config = dict(
    model='image embedding model',
    dataset='pen-drawn characters of a made-up script with 800 signs',
    train_examples=395000,
    image_size=32,
    crop_scale_min=0.8,
    horizontal_flip=False,
    rotation_deg=5,
    color_jitter=0.2,
    targets=['strokes'],
    num_classes=4,
    embedding_dim=64,
    arch='fnet',
    norm='layernorm',
    norm_position='pre',
    activation='quick_gelu',
    mlp_ratio=4,
    parallel_block=False,
    inner_norm=False,
    patch_size=[2, 2],
    layers=8,
    width=192,
    positions='learned',
    am_softmax_margin=0.3,
    am_softmax_scale=30,
    init='xavier_uniform',
    residual_init='none',
    optimizer='adamw',
    lr=0.0012,
    beta1=0.9,
    beta2=0.99,
    eps=1e-06,
    grad_clip=5.0,
    steps=6600,
    batch_size=512,
    epochs=8.6,
    lr_schedule='cosine',
    final_lr_fraction=0.01,
    warmup_steps=330,
    weight_decay=0.5,
)
Rows from block 4 of a small image embedding model, named by matrix and row number. Rows with one number belong to one neuron. Each number is 128 + 24 x the weight over its row's rms, rounded and kept within 0 to 255. All counts start at 0. Numbers have three digits each. After the name is the row's rms in percent of the matrix's.
After each neuron's rows are labels from the 100 images, of 14848, where the neuron reaches its highest value: "top examples" is what is common among them; "colour at peak" is the nearest of a few named colours to the mean colour under the peak. Only what is clearly more common there than usual is listed. The data: pen-drawn characters of a made-up script with 800 signs. In brackets: how many of the 100.
# fc1: MLP up (model.blocks.4.mlp.fc1.weight, 768x192), inputs 0-95
# fc2: MLP down (model.blocks.4.mlp.fc2.weight, 192x768, transposed), outputs 0-95

fc1.6 095:154124110155132184148130158140119127182115110110140105149114111066107111165103128092127132164116121137122114153148132121133103173126092091138129116167108130066128136127145112143187113113123140146135125130096154122159133123097109125127115164147120132123152158114109161141112124131139098126
fc2.6 093:096112109139109149154142113096155140129131107156137072131143128123137140121128114151130053097104108111182133172064146111128110142158134120167144114132153088140158135162136128158120155148136150172106081101120138115129078108137140117118129147140084151147112133200127161129132129128130103099
top examples: four strokes (46)
colour at peak: black (81)

fc1.588 112:135131148143133091150136128163149164094141152164125140114111107102077152105112103101148141120134116148147114113125128140134105121140145105095137144156120108135148120165152112127161127116129144138161135075127118130169168110162101178118110179170115096099136126156107139118111128111030125142
fc2.588 094:107140164123111096150179128076093103104124118120117115144158121155140122150190151110093065093128098135148163139124132125129130110121160146147154157133126117167135138139112162149111145141128139114147070141119136149136112108141129130126157098083151115149138132154140160123146158129185156106
top examples: four strokes (48)
colour at peak: grey (29)

fc1.180 105:127137091123181174139124114115158108124087117105125111151126107108150142136152118081102114179126140139152073095134123160133079147114135123125116122127120178140125164153121144128101134115117151179110146141116090121151136134150114139109114146132121106115138124097126134133122125163134110132
fc2.180 110:104125135111121102139141150071110126093142087136117136151155127158116126113127128130107130096173051154110131126128124094113170099147175106136143143149091114148146149089099167122122146124127137104158108142088141136117097101150145105151179098114136116117127120138121134104109158106132135095
top examples: dark on light (89)
colour at peak: white (88)

fc1.529 105:145129080133167181119112165129134143169089126125147114149134119098140134131118134092106108141132150140158065126159118149150084160137104103115136116131115137076124105144142143175126111123128131158097125096113138132135134086139115169119103158113127120117162094118115136106119121134143099117
fc2.529 104:103136107116122120097143138092142173096135129154113088159192129143118127156149120137127072121146084121131127158104131100158124166132143114164152081120143120165137135120131150151118130119141143156145108134101136131134083111179165111142172128139093176122120113187130130156077144114131120087
top examples: four strokes (62)
colour at peak: black (75)

fc1.381 098:129113113125149174146115156148087123137130135096148151089107093141128166130103111102145126114118129050159088143120116122127117145131125107164115127141128113139105122117147117123129131139120132125131125104132125143149154149150131193140113133137170111159144094160126138112124115158070151129
fc2.381 087:117114164148110114138164130090123102102156103134096112134144112147125126093097102149125089099151098154129161132131124109096168101158133128146136128120106120168136138112117159139110111151157154112148095156118156163087103118140116096152156103142110113098168158128094126106090147092132163080
top examples: four strokes (55)
colour at peak: grey (86)

fc1.446 110:106115116112201172133127110138131126147116127133147105126143145123139124143095132099128117155145162126108112155106126148112089176147123109098129142112076148101144097117147120164153100135142126156131115108096147106102116116121124129118116113041108133140100098115143133114145121109176120150
fc2.446 106:105108116122128124102133165114111155104110134117117082142175116149142125152124124162133117087099098150136105116117129139136127155140108113127154105146117121157117135167172159148120108143138143121147081122124136130138095086154146105142132111143117179083137122172135167149097172125116131104
top examples: four strokes (46)
colour at peak: black (72)

fc1.68 113:145114090136157167149116136142122164190135145120130121114131122124162127158091093129109096142129137092157052120094118120116105155172098101162104128161117125099135144131165136164165135167146141137131128114077136161109120123109152159128137128097130106137148114164114146146113081118110130117
fc2.68 121:150132119105155146124128142124121207136155127120149109133149118128125128158128112142117100136119125114146120148103122114144089157138103105157129104117143106139126144138174122170129151139138139165123122103098126141134106105143156145109126135152104149139111083180142141122125138121108127131
top examples: four strokes (53)
colour at peak: black (84)

fc1.519 072:113128123109129114132160120113193122118122131154125091119108086136132153086123124148161152154099122176092105113106133148086113148135147127102122095115159107145148155139167157132133138148132148153087136120102149178121099107117125144147124128188150118123077118116126132125154089111141111161
fc2.519 080:121081096113112101146110112149130119131133117135149174144097141130111116132149116132075109120139099101173132151144112116166149119124153119118117178146097142127136085112117121110093126128156099102134140136125119085135146120141160143119136100132126140156193138146111111113143144164102148110
top examples: dark on light (81); one stroke (43)
colour at peak: white (81)

fc1.430 099:135104152163130171153123123193087129150092122135138153095111127107134146167127126119146151116085141088111098109109135118121121125110112081145072140137151108110097095127170110152089135140139114127092161115154108134170166147108141180142128123111134147137173126129166122122134124138072150163
fc2.430 086:084135155115094102125182111089114137096155126155105147155125143158133120104110130148109121099143067135132142138134131133108165106117142119118139114121112118142150130121095161098094112126148126070126083137123146155111122103111133107138146108091161128121123165174123118121103146116115156102
top examples: four strokes (51)
colour at peak: grey (78)